Rows from block 2 of the text decoder of a small image captioner, named by matrix and row number. Rows with one number belong to one neuron. Each number is 128 + 32 x the weight over its row's rms, rounded and kept within 0 to 255. All counts start at 0. Numbers have three digits each.
After each neuron's rows are labels from the 100 texts, of 14848, where the neuron reaches its highest value: "fires on" is the input token at the peak. Only what is clearly more common there than usual is listed. The data: larger renderings of crowded toy scenes.
# fc1: MLP up (decoder.blocks.2.mlp.fc1.weight, 512x128), inputs 0-127
# fc2: MLP down (decoder.blocks.2.mlp.fc2.weight, 128x512, transposed), outputs 0-127

fc1.10:152096128128046128128128128089128128037128154081128180168186159128128083128109128128128103205078128066128073170082073128086128156128145128128128128103128128083087171128178160128128128128152091169128128201083128128128128128155163128128103128128128128128106128128128128128203128183050096128173128181106128128128098064146097128128128092128128150169158128128085192181128154128173190109085
fc2.10:128108074128128128144128081093213162128128082128128166156128102159080128143082095104102179075094128158104144086128162156191128155128094102128128128079128128128128128128102028093128188099184178095089128100049128128128168097128128156128128128128144169128178128128209154128128106092061165128128128098106071195158128128128128128128128159128128144128068209175149128099128092163128128128128
fires on: "<end>"

fc1.486:128128128150128085128128128128128128160103128085128162163087090072075099079182185175128170128128099128128128157104148108128163128150179128128168159128128128161162128025128076177128151164128128128128186128128178189128128128083128099128128185155128060128128110128128128128128074159128128090128128128154189128099105178128128128128178128090185222195028128128128128078087128128128128128158
fc2.486:158174179196128128084128076128128128193128128128128182157173099056128128156128157204128128128128128106213106128128174128177128128128088128109172176075153128091128167128128058128094146191128128081110069080128128128128155154094097098174128128128128056128072128128164128128147181093128095128095080158128169154128128149128153128087077112168149128087128180128175128128085128181170128128128
fires on: "bottle"; "ladder"; "left"; "boat"

fc1.133:157164182128074171192128128174128128128054128128128128082151128128098159060060128092106148128100128084128128061128167068128200128163128095128128096128128128160089083128146128128128096128128128052109128051164090080093174190128128128093128128128171128128175172170128128128210128128128087128076155128128128157069180128128162128175084171128128128128155111128151128104128128179128165095128
fc2.133:128096166177128128081104105149128128144192109068073128128128128128068169128128128170170128128102128128128128161096162118128128164159191128128071128057180075128128049067128128128128128083128064153189128128109051166161128077128168128087128155128128128128088042042128143128099101184191128128128092128128128106184128128128095113165128173128128158065128128128128128145097128128119110102128
fires on: "a"; "teal"

fc1.110:085071102096085128128088156158162154049128128128160189159128128151086128095128128158098128128053128047087168128077073128128128161128128099128179145128128128185164128108160128190128128128094128094083162128092051128128152128128128128077128128098207128128128102182128091096157106128128094072128128128099060128128159168179128106088101128128153164148155102128097068128188128095178128153128
fc2.110:158128128128128054128128146128128128106107128077128088128099167128152174118174172189104159104128071064166128128163158096128128128128155128176128128167148173140142165102158082128128128128128088095128077059181183117128103094128083128057128171080128165128214148092109128128128128128128128128082091186098162128161179128128097042174128090151128096128128128069128187128207128128128128128162
fires on: "grey"; "white"; "teal"; "green"

fc1.324:085152128128083175175157093128202155109112128128100174075128128128104169128014087168128164128084128062128128154128107128128097109076128128128128157163128128099065128128128194128128128087128128128097128128128128128128179187128105128128088181128066093128128128092086095095074128128093097128189087152128128128106080128128174100186078128128160102062103106163102128128128158097183128072090
fc2.324:128173128199076174092213128177128168053128128128091177128128056128114099128128128166064077140128128088128168128093128163155164128152162128161128128128128128128128128110128128190149094098128086128177168071081156128092128128128116208128151165128196148153175128092128128083128170128128143165128178128128206128109128128054128128096128205128128091164128128142108128165128103169128128091128
fires on: "a"

fc1.101:128102096167095128128128159078128052128128128128159128128167091128177155047128128128128155128128079098128110128128128128128128152095082099158128099128128178128167128128175128092105128128163082067101093048095128128099128086102128128128210128128109156089194158128128158128128128097165156128070104181128128128128227128086128066165128085091128128061077128128068100128174170128164166128086
fc2.101:128128128143128107128080103211097128128128172128128128128108160128184067085128181128072128128117076201128093072156128128128148128128128128128128128128113128128108128155128128105212100092128128128128128128128128128128128179218128128168099069188128089159128081187189128128166128116152183082095173055174128082128050088128092151151081165128128088128173179128128128128128198128128128128128
fires on: "checkered"; "dotted"; "striped"

fc1.178:047110128150064128149157102180101128128096178128128128128100078103128155128128128128175128128128190128096162088090128128128128128149128090128084128128087083105145105076128157090128074181128045128128056151128072153128069128161088128198094151055091156128086164128128128074148128071175098128175128152159198128128092128128093152128128128128173183128128159081128087128128128128162161166150
fc2.178:086104099128128101128145128128128219128128142072183107167101063128128128128128203114128128150128128145128128153104128089146128106128128149164128101128128128128160128191128128128128128173074128128128128097128071128188174128205128066156170168168128187187110102128128128128151128089085128206156128174090000086109154128149128128128128179147128128111128108095066128128128101149128063128160
fires on: "teal"; "airplane"; "green"; "white"

fc1.292:128128128071089078128106177128100128097128185178040105128106076128175128153128128098128128096084128128095094128128174128147128086128156039128128079128128147157146128079128185215150128152152128128128128170128128128167051153128101190128128107128082069128191164166106128189128128128128089073128050128128128128061128128100128184128128128128163107090128156128128166128175156089128101128128
fc2.292:128128186172128128059128128189113128128128128128128156128059128128140128188128128128128199128076201150128100173098105162128158128108128106105187066112088128190128163173171128151128111128128128128096128086128202169128128128158089128162096064128128128101142128128128082128128128149128165115128151065059128112207091076128128095192128128175128128128191070091128128128161080071128128170128
fires on: "teal"; "white"

fc1.305:081109128092096128128128196102179161177128083128128184183103161093103160150150128200128128128159154128128128128036097177081128109102154128128073096155128128175128128128128128156128169128094062186128128128173173128128128099128128162103128128128158060128110088144128128128128098168171066086128128128128185185103128128128128128096060086128155162093101099178192196093096128128128128078154
fc2.305:128128195178128128036128154128162168128128151128128099128151066128128087167146128097091165128176148128161128128128128082128159194128084170128128128128128128185128145128128061184074128085128058164150128091113128157179128128075064128128104128128141128211128128128128196128128154128075128128082067128092128128128128145128128128079128117163128128174175128096128185174178128128128171177054
fires on: "bottle"; "hammer"

fc1.183:088096128089101128128128099158128164128128107076128174187128100159189090128128147128128204128093076153165128128078179128103128166128089128128128185197128095072128187128076128128128128169172128128084161128203128207128166128128105128170128128128159128128128100170158128191128128128097128128076099077128156078075128160168194101161128128063128157128128128128128168128165128171128176128068
fc2.183:128169128176162191179128128160128187073128128187128128096162192107043066128128128094128128105128171128102091128128176177101090035128128071128169128091128128128128151128128128128163093166128128094128128038162088154155107128173053128128128128128128098128158128173128085198128128172118128090078152083128076128128096157128128128084155172128128128128128172185173128128083128128128128128128
fires on: "bottle"; "boat"; "truck"

fc1.340:182172128128165128084128128128128128128128128128128187073155089128087128128128128128128128128084207181180162128094128077101128128128128128128170097128128128180128128128199061128177164160128128173128092128128096058170128128085128128128186092095163093167085184205128128100128128083096059128128128103157128128128128096128128128189128128021154098077089162128063169160128128128128128128128
fc2.340:128128128128101128128128202128128128080153167128110128128065128074166186128098206128128128172211084098105128128128181128150206128128128177128128181128156128128128128128066186153092090081090048149101098128090104153053128128128174128128128128183063110128155101128128128128151128128091128128080128198128128096128148128108128058128151128128073113170099085149173158085111128128128128128081
fires on: "teal"; "blotchy"; "checkered"; "house"

fc1.95:210086075156092071128097128128128128078128163128176099128128128128128128092181128128128128128157092128187065128128049128099016128103128088128128189128177128128091128097128128128128128168128128128128128128091128128128203128128166128173128128128128128167084087128128169075165128075128128128188128096128085128105128099085128173171065128091093172078162094166075128165086100128128164128106
fc2.95:173186128128128185101128102128141108128148128088075089128128128159128169090097174145202099106128180151056218128113052128128097128128159128128209128128128176128128128096084182160156128184109128128128141093195069128128128085089128176150109086091128145092128128128089128128128192128128107083128076128128053128142061103128069111096162128128089128099128128128128128128145128128066128151128
fires on: "grey"; "brown"; "black"

fc1.120:128102128128070128128165128096158128128128128171184095171128128128106151128128128097128128128086128180128128166128128092128128214128162128128128128104128081154084101128128128082128092186128051128128150128128128106097128045106188128128163128128128080177175187081128128106128128073165128091128162063151159049094128057172128128128180128128075093164074128150171128194177128128150128128196
fc2.120:110128190128128128169128128158115128185128173095099128099128128128128128160160128128095128174073128075097128128152128128161128139105160128128128128154128161128066050189186128128128182177109165128097128163104128108128110186093073167165128079128099174128173128128128040128160183145128128153128128128128128154097049074128085128096079176111164128167128128071128069144128128100066084065081
fires on: "a"; "purple"; "pink"

fc1.148:152128073128128128128093128128105128128143168158128185128128161128145128128128158128053128078128128128128128128147153128102158068128081103066128128128149128168104036128128158128128128128027128074084128128128083128154128128128128108128068224104092128128128090114181128186090171128128173108108106128128167189128086072057096128128090128128128128099026128166128080111128100128080091128128
fc2.148:085155193090128085128128174149128128128128170163128054128104128040128104188128143196128092168128112128128128128128078128059104198128153128151128133104079128128143165128128128090159182128214128148128128128183092128084128152105128103079144066128174105128156113163128128128146152128170145163163177087128128061128072128155128090128068128151128128178128128128081084128061085097128128101128
fires on: "a"; "black"; "white"; "grey"

fc1.160:093128203128155178128128128128095180093093128071103128219128171110170128128128128128192128075128161094177158087128128164128031186128178101167128074128163095128128156128102161170128128128092128075093079128128171128128128128128063156128128128128128128128176128173156066160090128128081103171128128103128128128128128128128165128041128091181128080174177128128128073128128128128171128128128
fc2.160:174128128072165128128128128128128128128128105128128128128128128152128128128182128128059128170180106100182128167070087128128174055177107128159144128079128184076097147067160128128175174059128128193067128154128098089128200128128063165128179104098094128128097077128128107128128164128128223090128128128128128147128107076088157099081164128064128144128169161128181161128128093128128147128128
fires on: "checkered"; "blotchy"; "dotted"; "striped"

fc1.25:128128156128080128169143150128128198128085073128128146128071128180157128163128128128176128172088128087223128128164082128086087128128128093092195128101128091128128128128177128128072128106128034128128128153105128128102159202145128128153128154128073128128128128150128128101083128128128052059149128151164128128072128128079128128128187168050128128089100128087128177183128128169076156128128
fc2.25:198128128128128219128074154174078128128153128128206183156095128163128155128053128128165020128128128165128104170074128141198128128128087128170085128128128128128168128128091128146084080098128173170128128128128128100128128098128176154096128186128128128128074128095128128128178128128128128128184193128107086180128165096128128128128102084128110128170086107176140112093128103080128171168099
fires on: "checkered"; "dotted"; "blotchy"

fc1.84:128128107128128128128158071102098107128067102154128190128128076128128154081128128128128128084128128096128128177075183092151067106165182080128079082128152161128187179094099128096128128128128128067128128128099202168128210128128157128181128170128102128128183128171128161128153100128128128104128128097128109128047057082128106084104151068089128128103128128162128067176128177128171078128128
fc2.84:178128128155128128128128128192169128182206128128128190073128099074186128075174128128128084181128128128128128128153110080161172091150128153128099128128136128128128162128165109128095128128128128153097128095167092097128128088093070175128128141155078094128128096085128128044128128070149104091128069187164158067107177154180128154159150156112048073128154180128141128162159087128128128085128
fires on: "a"; "glossy"; "blue"

fc1.319:128061155128128128095172094036128128128087128108128128194075079147101128128128100174108128128164147128155167128086147100054128101084105128128128128128107128128143150128128128128128089128068128092128159177128128128069162128094128128157128128128128098072128156087128128128128052197085088208128128112180163176128181128128187057186109056101102128128128095184128128128093165103128128176128
fc2.319:128149151128071128103128109128128128128128128128206096095128083128102128155128128152175109128182128128078077204148128076128128128112128255128128075128128180128079205128147128188128153083128128168166128128128095075128148079203128128128128156086170099141128128128128128128098089128128128161053101166140161062128128128128128066128079128128128153128128183128113128102128128128128049082128
fires on: "checkered"; "blotchy"; "dotted"; "glossy"

fc1.317:128128150128140128128091144128095171128128128128128109196128128084104128128158170128086128128128176128161070128149171128128086128128162128168171157163128099067156089088103128172086158128088064128128128128077098128128183128183128128128156150163128220128128170108152178097157090075128128128128097176128103128087128098063172128164098128056158157068048128128214128165069128128157128128148
fc2.317:156128170128128128128179199081128147128128128157128216128077128128189128164084169173162128072128128128088115108128082145128110128128128128128128128051128183154128128128128099084226128160098201128128099154083079128128128128128183128163070153128128079178128155128179128128128154128165174067128128128149128159128184095169153035177128128170128128106128165128128151128158128128128179128091
fires on: "a"; "an"

fc1.155:128128128085101128096173053128128128086161128128128128067128128128158128179092168128128098187149163128128128128210128165159161102128086128128197128128109089128086167128166163128128128128104128128104128106090188128128090151203128128093092128176085162128128128199179088128202157090073091128163171102079128185095160153091128128160128128092128128128084128077103154128080161128159128060088
fc2.155:142128203128106128128080191026128155163084128128156128155128128128082190128128128128110152128149128128209128128092164095128128087061157128078128080208128128098128128128115095152128128180188170189164128128092154065128128077128106175174157128117104152180110143128092128128128091128171128165128095128128111097128128104010128095161128099097128128128128128128111128128128151156128090077128
fires on: "<end>"; "tree"; "arch"; "house"

fc1.202:128128094128128047128198128128181101093128128078128196128200180128110084128128160176128128197128058029128128128128076172177128128128128128102128128128128198128128128128128128128168098128128105128154107162059128094128128128161128128128158149091128157102128128167198058128154102166093179128156196128128128128128094128128128153104086091078173128128128128128128110168176185128179128128095
fc2.202:194158082128147128167128091084147196142128165128128128205128128128128200128128177128187145128128175160073105128128181100128100128039128128128128128081128150196191128149155150128128128097128128128046162128128128072168128128128068168075128128102078128128128116092128128152128128087128128088128151128095043184128128128128128171091128146128165128109128128204149161128128159128078081128081
fires on: "<end>"; "white"

fc1.210:196097099091128128128174128157128101150157151128163128178198128128079149128128128100073174128128128165069074040162154100150128128102128128128128151128128064128152128090128149230168128128128128085128174128162207107128147096100128156050128167156061083128128077188128128128128099092128199100128128128128128128128161128128094208146128128077128128128128128093104149099128128099128128080099
fc2.210:082128128191128128128128128157128082114128128102128128098128128128157128164102071088128083128194081187128128128128128140096156128157177152177128128128100089128095070128139108091128156079128147109199070089106128128140173116166094128151098219128128128128164164165128186148146128207188128128159128212128096154151162128128128105078128128128181092128128128128128189088087128051128091128066
fires on: "grey"; "matte"; "black"; "brown"